python train.py --arch="convnext" --model="audio frame classifier" --dataset="melodies that start on their tonic, played by one synthesised instrument" --train_examples=26041 --gain_aug_db=10 --n_mels=40 --hop_length=160 --input="log_mel" --spec_augment=true --win_length=512 --num_classes=72 --output_stride=4 --norm="layernorm" --hidden_act="quick_gelu" --mlp_ratio=6 --layer_scale_init=0.01 --inner_norm=false --drop_path=0.05 --subsampling=4 --layers=6 --width=160 --kernel_size=7 --init="lecun_normal" --residual_init="none" --optimizer="adamw" --learning_rate=0.0016 --beta1=0.9 --beta2=0.999 --eps=1e-06 --max_steps=30500 --batch_size=128 --epochs=149.9 --lr_schedule="step" --warmup_steps=3050 --weight_decay=0.02
Rows from block 2 of a small audio frame classifier, named by matrix and row number. Rows with one number belong to one neuron. Each number is 200 + 20 x the weight over its row's rms, rounded and kept within 0 to 999. All counts start at 0.
After each neuron's rows are labels from the 100 clips, of 14976, where the neuron reaches its highest value: "strongest on" is what is common among them. Only what is clearly more common there than usual is listed. The data: melodies that start on their tonic, played by one synthesised instrument. In brackets: how many of the 100.
# fc1: MLP up (model.blocks.2.mlp.fc1.weight, 960x160), inputs 0-159
# fc2: MLP down (model.blocks.2.mlp.fc2.weight, 160x960, transposed), outputs 0-159

fc1.365,211,236,184,189,223,205,220,221,162,207,215,204,224,219,187,218,228,212,163,184,195,214,225,208,198,241,201,206,216,188,172,190,225,216,222,190,179,212,192,195,193,177,179,171,276,190,187,169,209,205,188,214,182,187,230,160,185,197,211,182,187,209,209,219,189,179,202,239,199,205,186,200,206,227,190,196,196,192,235,229,168,221,196,198,197,194,223,204,196,225,206,198,199,204,225,179,224,170,202,203,162,197,195,172,193,212,175,179,204,163,229,178,182,225,194,190,188,191,191,198,215,180,199,166,185,205,208,206,214,178,177,222,219,145,189,188,174,185,203,190,200,215,221,202,165,209,220,230,203,173,180,208,209,205,163,193,201,250,210,194
fc2.365,226,191,228,177,197,235,189,197,250,180,189,179,172,216,200,216,223,195,228,219,173,228,158,190,210,147,219,199,229,199,197,186,187,228,214,198,177,191,168,227,236,217,211,195,225,190,174,220,171,204,207,179,258,180,205,227,198,198,189,176,196,214,183,193,234,223,193,197,221,210,167,201,204,217,185,197,207,205,237,201,208,211,205,216,186,206,193,217,200,193,177,190,201,224,198,157,188,205,212,197,193,177,224,227,199,194,191,183,197,179,234,199,200,208,196,209,200,183,194,172,217,188,158,217,217,233,170,169,193,229,209,200,191,240,188,177,194,220,196,207,169,176,188,205,214,221,225,240,213,211,201,204,202,205,158,196,190,174,194,180
strongest on: the note F (100); the note D# (77); pace: fast (68)

fc1.571,194,177,175,193,177,208,196,190,190,204,193,199,188,191,203,195,197,206,182,252,203,200,196,177,195,209,198,197,165,204,198,210,214,214,198,199,230,210,186,205,196,208,217,197,217,245,174,177,192,225,178,176,184,198,254,207,210,215,180,185,205,195,205,213,218,187,237,205,227,217,206,208,203,184,216,236,202,221,210,228,198,182,206,208,190,182,199,194,180,205,250,196,195,209,208,252,211,195,253,216,195,156,189,205,204,168,179,228,220,184,193,190,165,174,206,181,175,233,208,201,195,191,195,180,176,196,212,141,184,170,186,217,197,180,202,220,185,196,210,132,195,194,226,221,210,143,196,185,175,207,206,191,217,197,208,200,203,228,214,224
fc2.571,180,204,178,209,197,226,201,186,223,225,210,198,178,231,188,219,179,230,192,251,197,181,194,157,157,212,195,210,197,230,205,214,182,220,176,206,201,192,204,221,190,152,189,187,186,181,215,186,171,159,219,238,214,215,190,226,169,234,200,189,177,196,164,193,171,199,198,153,190,202,210,216,199,198,219,191,217,204,209,171,199,202,238,211,222,203,234,178,201,185,227,208,249,204,183,199,186,194,210,214,193,195,168,199,184,198,187,213,180,195,221,177,190,187,240,220,189,215,196,184,197,198,181,199,203,191,225,219,226,218,186,201,204,206,188,151,208,212,168,192,211,204,215,215,185,180,210,184,195,164,175,222,213,212,179,201,192,144,174,193
strongest on: sine tone (26)

fc1.149,199,222,203,195,224,209,244,199,187,205,179,194,206,216,210,228,192,212,197,199,192,195,197,193,194,198,191,153,159,212,193,208,211,203,172,204,178,175,194,143,182,169,211,216,201,190,192,162,170,240,208,197,218,184,191,184,228,210,195,208,202,218,217,225,205,219,184,229,190,251,206,205,219,246,198,258,162,200,194,222,201,154,186,193,214,204,198,245,139,181,193,192,216,203,198,200,206,214,201,224,187,193,230,205,178,186,210,205,192,182,170,185,212,178,196,202,164,192,174,223,210,241,213,188,183,183,210,214,175,214,200,205,191,211,210,164,185,207,201,197,172,222,188,221,227,215,202,209,177,184,211,206,200,208,184,169,187,183,194,187
fc2.149,217,177,185,205,188,187,210,169,234,220,148,180,220,172,179,214,179,180,198,192,257,192,162,195,199,222,196,205,184,167,179,138,188,175,206,203,190,206,200,184,186,192,218,229,184,195,205,220,213,223,214,201,213,182,198,201,153,215,165,222,189,211,210,210,210,186,182,174,192,234,212,205,182,223,202,207,214,208,176,204,187,188,215,197,188,209,185,209,186,190,171,207,215,216,214,203,225,163,237,171,197,219,195,202,217,201,185,209,168,204,202,215,200,207,199,219,210,164,216,249,187,200,198,194,209,217,243,217,245,172,185,219,187,180,192,208,212,184,246,193,215,210,191,189,202,247,213,195,196,217,225,185,195,194,185,201,184,194,240,198
strongest on: the note E (98); tonic: E (26)

fc1.83,198,202,178,173,195,199,220,193,200,195,203,215,187,209,209,218,221,211,225,240,190,218,191,188,206,205,186,210,167,209,194,211,165,202,199,190,202,182,185,205,174,208,171,180,201,199,187,150,190,174,235,224,200,203,173,174,192,182,186,207,198,246,201,214,181,224,221,202,240,187,213,202,237,196,210,209,177,194,208,242,198,215,179,211,162,200,204,208,226,199,199,208,241,230,195,259,198,208,187,217,198,185,205,218,231,209,170,243,199,197,203,179,205,222,204,211,190,192,204,151,182,186,189,224,200,182,261,203,153,181,182,209,218,178,219,157,185,180,176,208,177,174,211,180,184,203,184,193,213,188,222,209,212,175,211,183,214,209,205,177
fc2.83,197,189,197,227,221,196,209,209,237,154,203,212,197,223,191,202,195,171,196,204,236,197,201,219,182,176,195,175,207,168,194,194,203,170,219,202,180,191,203,229,195,177,178,221,198,203,168,198,213,186,199,197,168,216,189,189,223,196,218,206,217,207,167,225,225,203,191,213,178,215,193,253,231,194,221,189,217,192,230,221,189,212,208,198,212,179,217,201,170,206,219,209,206,231,183,198,218,203,215,173,213,176,192,207,156,199,238,219,203,197,192,217,215,162,216,242,204,172,237,217,194,237,180,181,170,217,241,175,187,217,201,226,236,187,187,185,195,257,204,217,193,200,203,194,186,195,147,207,181,194,184,190,196,168,208,233,189,193,216,215
strongest on: staccato (54)

fc1.721,208,202,179,185,203,197,205,220,190,166,159,192,188,183,201,211,193,205,199,170,180,206,204,178,152,210,186,218,183,199,203,202,200,205,197,196,194,197,193,206,203,218,177,207,194,231,187,217,247,210,187,197,190,221,199,162,205,226,197,191,235,231,180,210,207,219,225,207,212,188,196,186,200,181,214,200,206,200,217,214,209,189,195,227,175,211,201,230,196,204,217,188,266,187,232,225,201,206,199,206,181,143,219,176,217,217,173,202,180,183,195,188,182,232,210,181,200,204,202,167,195,207,229,220,200,185,189,160,221,181,204,225,221,182,202,220,188,178,224,176,190,195,223,130,192,162,183,176,154,180,226,222,191,201,233,211,204,214,177,230
fc2.721,198,207,205,255,192,180,209,208,197,218,184,218,173,198,198,168,221,183,196,232,182,217,192,189,174,190,145,228,177,185,205,203,193,180,215,199,194,187,181,185,191,226,172,218,206,194,152,192,168,211,181,210,221,199,160,187,194,187,235,181,177,205,205,189,193,194,200,185,180,196,182,210,187,165,238,211,231,214,252,155,210,219,200,214,200,189,235,212,181,179,206,194,191,243,251,180,201,183,204,224,169,195,165,209,179,203,198,214,172,203,200,224,211,218,212,207,230,192,182,181,196,196,161,225,195,220,171,215,203,215,211,216,214,206,178,183,186,173,201,181,183,195,193,216,196,190,190,217,196,193,151,201,172,190,179,216,189,205,212,211
strongest on: sine tone (40)

fc1.62,215,207,172,219,207,200,174,220,203,208,207,212,203,220,174,208,193,185,176,207,204,180,179,178,231,209,218,184,203,189,198,187,199,188,194,153,223,213,231,185,203,207,185,205,196,193,212,203,192,218,185,209,172,207,211,183,187,215,172,215,219,206,231,221,223,190,194,183,201,195,191,240,201,220,252,216,207,173,209,211,206,222,206,232,222,184,221,312,189,225,194,163,194,177,197,202,198,204,200,219,207,207,191,202,229,198,194,191,193,183,164,165,222,194,202,187,170,186,188,203,192,196,209,207,201,160,222,183,197,215,180,203,217,184,182,193,203,192,172,218,186,171,228,216,204,216,161,217,211,201,216,210,194,246,205,153,201,210,211,216
fc2.62,208,223,165,217,219,210,228,218,212,194,208,216,226,211,237,238,243,204,191,182,208,191,192,201,209,214,200,172,224,189,235,193,182,221,196,217,216,197,177,221,212,213,201,214,198,175,183,226,172,186,231,218,168,190,201,182,217,201,226,213,196,189,202,196,176,241,169,176,213,209,207,167,240,179,172,217,178,182,196,239,251,219,143,217,200,198,204,225,192,209,163,197,182,199,175,196,164,197,191,195,199,211,211,206,177,210,176,219,172,229,183,212,176,214,242,196,197,197,210,219,208,218,225,219,168,224,200,221,229,191,196,166,204,219,181,184,181,194,181,194,197,195,201,181,181,186,184,178,195,183,185,197,203,182,171,217,239,194,183,196
strongest on: sine tone (29)

fc1.535,219,208,171,200,200,122,213,195,195,183,193,212,208,209,215,211,215,183,229,177,187,175,192,206,187,229,203,217,245,216,185,213,168,194,199,194,190,191,170,192,206,176,170,193,243,176,184,208,228,263,190,193,193,205,210,199,211,188,210,173,200,178,210,205,190,182,236,205,239,201,150,188,238,188,203,184,193,185,214,182,195,187,193,195,169,170,234,218,198,206,209,182,202,210,199,171,211,197,182,254,215,196,193,190,200,217,208,215,221,181,211,204,201,223,198,202,190,183,218,204,216,205,200,232,175,233,185,173,215,210,187,209,200,140,191,188,173,192,203,180,198,214,206,195,200,200,178,193,195,203,215,186,224,218,203,173,172,193,230,164
fc2.535,207,202,209,198,210,201,188,201,214,211,185,241,216,232,170,193,198,207,223,201,200,211,179,194,186,183,217,213,208,143,197,157,197,206,173,228,194,233,188,189,188,197,199,236,209,229,164,203,209,223,174,167,188,220,227,217,190,200,192,216,192,196,185,184,159,194,182,215,171,192,207,196,164,192,189,196,205,195,212,156,205,165,202,186,173,180,192,209,197,176,178,180,184,227,179,208,183,167,200,195,198,201,198,204,181,204,184,214,187,191,205,225,183,177,203,175,220,173,208,189,230,178,186,233,195,202,194,205,170,232,184,153,189,269,220,190,201,197,221,189,195,148,225,208,218,224,217,205,178,219,161,197,203,215,218,208,169,210,197,209
strongest on: the note F (84)

fc1.677,216,217,175,216,174,200,201,191,200,181,177,197,214,207,194,204,206,192,199,185,202,156,182,207,239,176,198,218,172,228,224,228,226,224,216,166,198,193,193,185,178,198,194,206,190,200,197,177,172,201,205,213,188,220,209,147,178,184,191,191,215,188,198,220,183,209,219,170,189,185,221,188,170,196,209,210,166,210,196,235,220,225,207,186,168,192,213,211,220,222,196,174,193,145,222,215,182,198,184,241,220,203,230,208,225,200,218,228,165,188,202,176,174,221,221,198,198,179,182,187,212,219,224,188,195,215,198,188,234,190,229,236,201,192,210,179,165,201,204,192,160,213,240,195,225,156,225,187,185,206,241,220,215,203,234,195,193,228,197,191
fc2.677,202,190,190,196,204,204,201,202,171,210,175,187,197,224,209,222,218,204,215,185,199,187,211,203,200,208,206,182,204,202,214,194,185,219,176,213,203,181,200,197,170,219,201,194,216,200,240,205,207,192,189,189,175,198,195,247,194,198,234,182,185,169,166,190,203,197,230,208,206,209,219,202,192,165,227,187,205,179,207,230,193,165,199,237,231,208,211,192,228,157,158,178,210,251,230,213,167,187,224,226,157,209,213,182,199,166,190,214,229,181,184,160,205,226,219,202,249,195,222,216,189,200,211,167,174,242,229,193,200,210,148,179,226,187,236,209,201,195,217,186,196,191,224,204,176,209,193,208,204,206,196,211,198,216,222,220,229,197,237,215
strongest on: staccato (73)

fc1.742,183,170,182,218,206,218,195,175,199,185,219,173,167,212,194,213,180,207,201,205,185,215,208,204,210,247,192,198,211,197,253,212,188,199,232,212,206,192,202,186,171,192,191,201,230,228,180,176,203,181,218,203,254,193,208,191,208,233,221,194,190,208,187,199,170,180,196,220,207,237,206,199,196,180,212,201,217,170,219,213,195,221,220,224,218,201,204,187,203,223,223,169,208,193,175,202,192,152,195,193,201,187,235,186,182,206,169,208,213,190,208,172,176,244,188,202,162,212,221,190,198,181,206,187,174,180,224,206,160,210,182,196,215,233,191,182,181,186,235,217,218,137,180,210,207,225,196,175,217,183,224,196,223,221,232,182,195,208,235,187
fc2.742,170,185,199,207,218,211,207,226,193,201,183,198,221,184,173,166,187,172,184,206,195,218,238,231,172,196,207,182,208,226,207,189,209,198,201,164,244,174,186,188,194,227,218,221,213,200,197,161,202,220,225,216,200,208,184,211,183,223,151,201,188,186,201,213,199,166,189,206,198,215,222,209,171,212,218,210,180,238,220,206,204,166,194,230,203,186,212,205,207,232,200,192,217,201,213,221,222,174,202,217,179,197,210,171,179,181,171,172,178,202,168,166,182,190,190,195,243,228,192,232,207,203,212,218,195,201,197,201,205,192,219,162,165,175,198,189,207,206,211,180,221,186,219,196,205,188,153,185,201,184,234,180,161,187,172,245,216,212,230,173
strongest on: the note E (91); the note F# (77)

fc1.555,211,199,188,215,199,200,239,182,192,193,186,186,213,205,197,234,220,187,195,229,184,197,201,183,189,208,208,235,204,208,226,207,207,227,251,201,201,221,202,187,187,184,196,231,207,188,192,193,193,198,200,208,207,196,192,207,205,193,209,182,187,192,201,199,206,196,220,167,194,193,221,179,205,154,200,168,201,217,168,212,203,186,213,213,221,208,195,196,207,147,225,204,179,207,232,218,213,214,192,173,147,178,188,176,223,157,201,233,242,153,168,187,193,218,169,216,174,202,194,190,187,206,194,220,169,184,211,189,206,223,150,218,213,205,197,204,178,195,193,225,194,209,213,230,199,200,196,165,199,174,200,233,199,214,177,175,217,275,223,211
fc2.555,188,213,195,192,227,221,215,198,229,206,203,201,187,178,206,199,223,195,182,206,202,212,190,207,194,221,197,205,213,198,204,215,241,170,201,190,191,218,177,188,227,210,201,184,222,172,209,199,199,236,222,247,178,189,186,175,158,192,186,169,183,150,197,229,200,201,246,190,205,187,162,224,200,224,199,221,197,162,193,197,190,221,219,204,199,240,221,198,172,182,189,178,201,189,169,212,184,164,200,189,212,187,159,191,187,212,193,171,163,199,177,234,186,182,231,200,233,200,223,235,198,180,201,192,190,189,201,213,236,175,220,197,202,159,194,193,216,184,188,206,211,187,217,183,217,207,178,201,227,228,231,202,195,211,222,198,150,231,235,211
strongest on: the note E (100); the note D (97); tonic: E (38)

fc1.449,201,173,173,203,190,203,212,187,168,195,166,205,215,248,169,198,192,181,213,191,212,192,208,186,210,209,165,190,198,181,196,207,234,229,181,174,210,209,178,171,201,187,183,203,186,219,201,190,173,199,242,221,209,200,189,187,180,211,185,220,241,207,203,174,251,181,200,189,208,195,187,184,222,232,211,202,204,211,233,221,229,183,162,196,200,169,193,219,223,219,237,179,202,204,222,196,188,210,154,194,229,210,203,200,222,182,190,179,182,170,203,223,212,172,189,210,200,215,160,231,183,166,186,177,208,178,210,192,249,167,187,208,208,213,183,241,196,213,202,206,211,187,179,201,181,222,196,189,171,220,201,203,241,173,196,223,171,187,192,212
fc2.449,212,163,175,216,203,201,201,198,203,188,208,190,205,205,195,233,200,153,223,237,189,202,212,201,202,226,209,158,171,212,206,210,198,183,182,170,258,204,185,226,206,228,202,201,192,236,230,210,202,188,187,174,210,231,175,213,190,221,226,197,199,161,216,231,228,210,208,182,229,233,224,197,222,187,219,184,198,170,201,175,213,223,211,253,211,183,224,174,210,195,203,201,214,179,192,186,182,202,192,218,214,188,193,214,185,167,214,225,231,162,205,177,194,182,189,206,197,226,185,189,187,241,218,199,229,178,194,180,180,198,239,219,202,214,194,182,182,214,192,186,226,199,233,210,218,200,180,194,230,172,192,187,187,228,197,221,231,227,187,204
strongest on: the note E (69)

fc1.725,180,158,193,199,177,199,215,165,191,160,159,210,159,195,175,209,183,200,208,220,181,228,204,169,201,187,193,238,185,214,214,211,211,185,187,187,199,196,218,226,213,195,193,211,190,207,209,215,214,219,195,207,196,195,216,199,180,195,219,184,170,211,223,229,221,214,224,181,223,206,186,171,214,231,240,221,176,179,211,177,196,182,187,214,190,237,217,207,202,200,200,191,186,215,196,210,246,191,176,205,170,187,213,204,213,184,213,196,207,195,179,169,182,207,174,225,192,177,174,203,169,183,196,205,191,174,199,240,179,219,193,218,201,229,213,187,215,193,184,212,159,249,204,225,209,208,201,209,173,167,202,201,205,191,203,191,200,206,267,140
fc2.725,210,176,213,178,211,176,204,202,246,175,218,194,226,175,241,199,211,196,188,190,230,182,193,188,213,175,200,275,212,215,169,198,233,190,193,200,202,203,245,211,202,179,197,171,208,202,198,202,193,188,225,216,205,188,208,205,186,199,184,230,223,215,181,209,196,241,231,206,183,169,158,196,199,222,205,221,186,250,183,182,194,192,216,190,171,201,168,209,202,172,203,213,197,208,209,202,204,178,177,192,224,173,220,208,185,190,190,215,220,189,217,232,198,216,212,193,201,188,210,189,207,172,195,176,201,206,211,189,173,194,185,191,229,215,158,190,183,235,202,220,178,269,205,188,198,194,223,209,209,206,216,214,185,195,216,212,199,177,211,148
strongest on: the note F (81); marimba-like (59); tonic: F (31)

fc1.72,223,240,168,220,185,205,213,198,197,210,193,197,210,223,195,218,187,197,195,193,172,225,207,211,170,222,206,175,185,214,192,225,202,203,195,208,177,196,259,168,206,209,200,172,186,199,222,196,193,147,208,230,153,212,160,183,204,207,208,191,198,190,179,218,173,202,215,228,192,200,193,212,199,191,210,173,202,183,209,227,191,207,194,194,216,186,207,193,212,195,207,187,203,188,204,205,201,180,221,241,214,195,212,181,205,164,233,209,233,180,187,207,157,208,193,186,150,211,186,209,212,211,211,179,222,185,209,200,231,205,166,224,218,221,181,210,207,203,192,264,201,217,232,171,254,208,208,185,225,183,179,213,225,201,214,207,188,165,175,179
fc2.72,196,188,210,181,223,190,236,190,207,170,213,243,204,191,186,242,211,193,201,232,202,185,202,202,170,216,197,231,210,211,206,183,202,186,221,170,216,193,207,191,183,181,199,187,213,189,214,220,153,200,197,201,196,201,193,209,192,222,218,172,170,186,176,205,180,229,220,185,173,172,196,169,181,223,214,228,176,221,214,225,190,186,167,230,208,190,214,199,243,192,188,189,228,222,185,218,214,162,173,186,202,214,218,224,157,224,211,201,155,213,201,190,160,217,219,198,226,167,185,203,165,193,224,186,224,194,216,193,164,207,210,185,201,230,228,160,169,205,191,188,198,195,201,162,199,205,224,215,166,200,185,188,173,207,199,187,226,215,180,189
strongest on: sine tone (37); white noise (25)

fc1.12,161,189,181,239,175,216,213,197,158,190,194,190,202,240,209,222,221,233,181,211,193,213,227,204,194,206,202,195,204,207,214,199,182,225,210,204,213,224,182,211,179,148,204,185,190,207,250,225,187,190,207,227,182,202,210,202,209,226,166,190,217,224,196,214,213,190,179,180,225,205,196,193,236,233,238,195,182,206,205,200,219,194,209,204,202,205,197,178,207,225,180,203,202,185,196,144,224,193,211,204,201,181,203,195,201,205,189,219,222,200,185,217,256,199,199,179,186,199,187,175,202,213,207,202,157,185,182,130,181,192,190,200,215,223,216,193,176,174,212,173,180,230,184,221,198,240,190,228,211,192,215,208,241,183,225,187,226,193,205,196
fc2.12,199,215,191,208,216,214,219,206,184,216,212,212,173,244,191,230,207,204,208,219,162,207,188,164,169,222,218,197,176,223,207,186,167,183,226,194,211,173,204,199,217,190,228,245,205,186,182,215,187,224,194,201,202,155,164,204,216,242,224,195,195,172,174,207,174,182,195,178,197,172,194,219,196,191,210,206,197,229,201,186,225,192,163,237,194,194,250,195,202,200,181,182,226,175,184,186,208,162,219,249,186,186,206,213,187,180,230,220,189,200,204,202,191,219,212,201,186,184,215,206,186,224,165,212,196,202,198,181,187,217,229,191,228,223,210,165,173,239,185,216,201,211,224,211,201,209,220,224,207,225,204,224,204,237,158,206,191,190,190,212
strongest on: staccato (51); sine tone (25)

fc1.241,230,203,166,202,184,215,206,226,167,204,188,188,217,234,190,212,179,200,165,166,213,192,206,205,219,210,199,189,172,192,216,209,196,174,178,168,201,189,165,201,168,168,201,173,193,224,197,177,223,193,196,179,181,206,219,172,191,188,182,194,205,218,229,179,189,227,221,184,206,222,178,180,206,199,200,175,187,238,203,227,194,190,220,182,205,216,205,175,223,223,211,151,188,211,214,191,198,225,233,193,201,192,195,173,209,182,187,252,187,171,235,166,209,231,179,206,188,208,214,219,230,189,155,195,171,212,214,177,204,185,181,218,204,184,229,231,198,191,202,238,187,182,220,195,195,234,196,197,216,197,222,209,217,176,246,210,209,227,203,229
fc2.241,218,214,213,159,218,158,188,177,217,204,220,166,168,196,189,206,169,219,212,175,193,206,227,190,200,179,204,146,182,218,201,193,194,198,203,172,196,198,223,184,233,207,205,165,185,190,197,231,184,202,212,195,192,204,132,227,175,205,212,191,190,181,179,197,207,200,234,193,191,229,185,204,191,182,165,178,184,209,182,193,174,220,186,210,197,176,224,189,202,218,169,199,213,221,236,197,229,200,190,220,193,198,191,237,206,173,170,143,234,200,211,177,232,199,211,195,192,176,202,166,161,180,194,242,204,217,193,196,203,193,208,192,194,204,224,206,222,188,235,202,182,191,207,217,211,188,237,214,204,186,214,199,189,184,187,212,191,201,197,237
strongest on: the note F (88); tonic: F (28)

fc1.221,209,217,191,191,186,216,210,233,204,174,172,187,217,195,200,233,215,194,171,181,208,180,175,224,187,210,162,188,166,163,209,191,196,207,198,219,173,189,154,222,207,202,187,194,216,191,187,198,204,227,208,215,184,180,220,179,171,203,211,215,188,219,209,207,185,199,230,207,204,200,171,187,193,213,239,182,200,218,227,212,171,204,180,216,204,195,180,196,210,201,206,201,221,187,201,182,251,204,212,176,224,189,224,176,181,201,190,211,219,173,226,169,196,164,199,201,182,177,228,174,214,150,197,173,190,227,239,213,215,192,189,213,199,116,190,214,222,193,226,186,194,194,183,199,228,218,183,211,222,215,220,204,195,193,198,166,193,233,208,230
fc2.221,171,211,221,165,200,193,196,190,194,189,207,203,250,200,197,209,208,154,209,202,155,235,200,190,185,185,247,218,155,208,187,219,176,231,190,213,210,188,228,221,216,170,210,217,213,195,176,195,179,268,200,207,212,183,209,202,192,196,157,201,171,190,213,197,227,180,173,192,197,217,182,195,202,189,181,176,179,245,224,199,186,199,169,192,217,182,201,203,212,204,184,202,187,197,179,211,163,199,163,199,231,190,209,221,169,196,185,210,229,193,194,240,166,199,221,179,204,190,196,193,212,165,208,205,186,216,180,203,191,197,209,168,190,247,173,209,201,207,199,208,194,208,167,204,219,221,196,201,164,190,195,204,200,203,206,213,232,191,186,167
strongest on: the note F (100); pace: fast (64); tonic: F (25)

fc1.587,200,204,181,215,181,173,223,198,216,195,161,208,217,214,185,205,182,164,209,199,207,221,224,202,224,201,201,175,215,206,233,238,194,221,181,211,184,220,194,186,226,213,199,211,233,203,201,189,175,192,201,184,131,201,195,179,204,179,211,252,201,183,207,195,190,264,174,196,224,208,186,161,199,224,177,194,187,189,208,176,210,160,183,202,201,216,207,190,222,232,219,200,200,204,192,199,182,200,175,190,181,202,193,206,192,200,210,237,224,173,178,176,220,163,185,229,189,192,137,200,171,184,199,221,222,185,200,199,172,205,214,202,194,228,215,230,204,176,209,204,190,157,186,217,195,197,196,192,181,195,194,175,217,221,210,191,229,216,195,230
fc2.587,193,220,184,209,178,228,218,226,183,191,200,179,174,212,179,148,217,208,198,219,161,189,245,221,193,221,168,181,208,213,220,202,219,178,187,206,238,218,222,199,213,196,199,189,208,211,177,182,188,191,196,218,220,187,218,218,197,194,179,222,222,253,211,175,189,214,143,195,234,237,235,210,181,197,201,201,184,171,262,173,219,194,211,228,207,206,219,167,204,222,214,184,211,194,209,198,193,186,221,215,215,225,190,204,195,204,187,227,175,233,188,172,204,206,232,208,177,212,186,182,211,161,181,205,212,179,192,225,207,173,185,198,196,209,193,210,204,207,195,180,202,194,229,223,235,193,202,220,184,176,177,215,176,201,202,188,186,201,165,218
strongest on: the note E (75)

fc1.284,184,175,200,200,186,194,246,229,174,179,221,230,217,206,219,215,194,191,180,193,184,187,217,180,216,186,183,225,215,195,206,189,219,188,167,177,196,211,211,144,151,164,210,188,214,195,193,197,201,208,207,204,202,193,197,190,205,189,215,194,207,259,208,215,182,203,200,221,193,216,196,163,195,194,175,189,178,198,209,182,222,215,148,209,208,200,205,185,217,194,198,178,213,185,181,205,212,158,208,204,217,183,201,180,193,195,199,238,189,227,161,198,186,186,198,199,168,197,258,210,199,166,213,155,208,208,208,201,208,217,191,217,227,173,175,181,194,198,240,194,164,202,221,198,221,196,174,201,189,223,244,212,201,227,201,208,175,158,207,218
fc2.284,198,215,196,179,230,217,234,210,218,207,225,240,225,212,208,180,210,163,177,232,181,225,211,207,196,201,207,197,177,197,191,210,209,199,183,181,219,223,176,187,209,220,186,182,224,204,197,203,196,236,205,204,180,158,195,211,211,207,186,204,183,162,199,183,212,165,206,189,208,219,152,215,194,214,217,239,166,206,240,194,225,225,189,214,206,194,210,227,231,190,188,181,223,228,193,192,177,166,185,229,235,219,185,201,175,200,216,201,182,216,210,229,198,225,246,198,233,189,205,205,226,204,223,196,173,209,186,208,198,175,237,196,200,202,203,186,221,177,170,203,161,171,218,159,219,197,232,196,221,173,205,200,201,192,186,201,207,213,243,173
strongest on: the note E (100); the note A (64)

fc1.55,223,206,168,215,200,206,174,243,180,191,205,202,203,219,221,208,159,205,181,237,188,201,203,189,201,199,200,223,194,205,240,184,197,190,212,202,207,227,213,207,196,194,179,177,195,215,197,186,192,176,206,183,210,214,208,183,213,202,206,190,182,223,186,203,217,171,197,191,227,220,190,198,205,160,193,196,186,220,207,191,189,179,194,186,207,186,215,200,156,224,213,179,210,184,147,198,209,165,243,237,185,197,213,186,214,175,192,187,201,211,193,185,181,204,173,204,184,183,156,203,204,192,195,212,197,126,236,184,203,190,188,221,227,191,207,207,196,184,175,212,192,173,185,203,219,254,195,234,195,175,205,201,237,199,219,148,227,153,201,181
fc2.55,211,184,167,188,188,174,187,188,190,169,249,216,197,221,189,216,188,206,228,212,211,210,209,201,228,217,235,178,215,192,183,218,198,248,189,214,225,190,194,224,201,168,171,221,178,170,184,198,199,210,234,217,204,205,226,202,222,201,172,208,202,164,194,234,202,201,189,199,201,171,223,193,212,197,188,194,191,205,198,187,221,169,170,203,184,196,208,241,210,244,194,184,169,182,175,235,157,224,201,224,181,171,190,179,149,176,166,186,220,180,200,209,181,211,182,200,197,193,183,193,211,231,195,209,181,197,175,214,187,187,222,204,191,197,194,161,178,194,173,203,220,223,224,218,201,178,196,190,216,217,215,196,222,216,205,249,171,218,217,219
strongest on: sine tone (29)

fc1.494,212,173,161,209,216,183,205,224,192,208,235,196,196,233,188,216,212,161,198,196,198,166,183,196,184,213,180,217,203,232,214,225,196,200,187,206,157,199,196,185,181,212,186,181,221,221,207,193,224,211,185,183,195,182,210,172,232,205,173,179,212,240,254,218,209,184,193,192,201,182,166,224,189,253,207,210,170,185,227,193,215,211,199,203,174,202,175,185,203,192,209,200,179,189,214,213,208,178,175,204,194,174,190,191,186,168,181,176,203,216,169,219,219,206,177,194,207,215,196,223,247,203,184,193,181,147,193,193,221,200,201,222,194,217,185,230,178,226,182,183,168,205,175,209,192,222,177,220,218,199,227,222,187,195,233,217,208,177,251,203
fc2.494,245,194,192,151,182,198,197,177,202,201,196,199,173,179,201,195,175,140,200,213,177,228,215,208,215,196,219,188,210,182,200,210,199,214,211,208,162,183,165,179,162,219,219,189,170,220,231,218,188,167,214,181,197,204,208,235,187,187,190,198,209,212,216,223,210,140,218,213,214,189,194,208,199,249,192,177,164,166,206,209,184,199,208,187,210,177,156,164,174,204,184,192,219,205,198,199,219,218,199,184,201,181,218,191,204,197,182,210,226,182,199,204,216,226,213,213,208,192,178,179,150,182,212,197,182,209,193,199,199,157,164,187,182,196,214,210,193,207,202,161,228,207,199,223,226,189,202,200,193,168,198,217,217,194,191,221,217,162,185,199
strongest on: the note E (70); horn-like (49)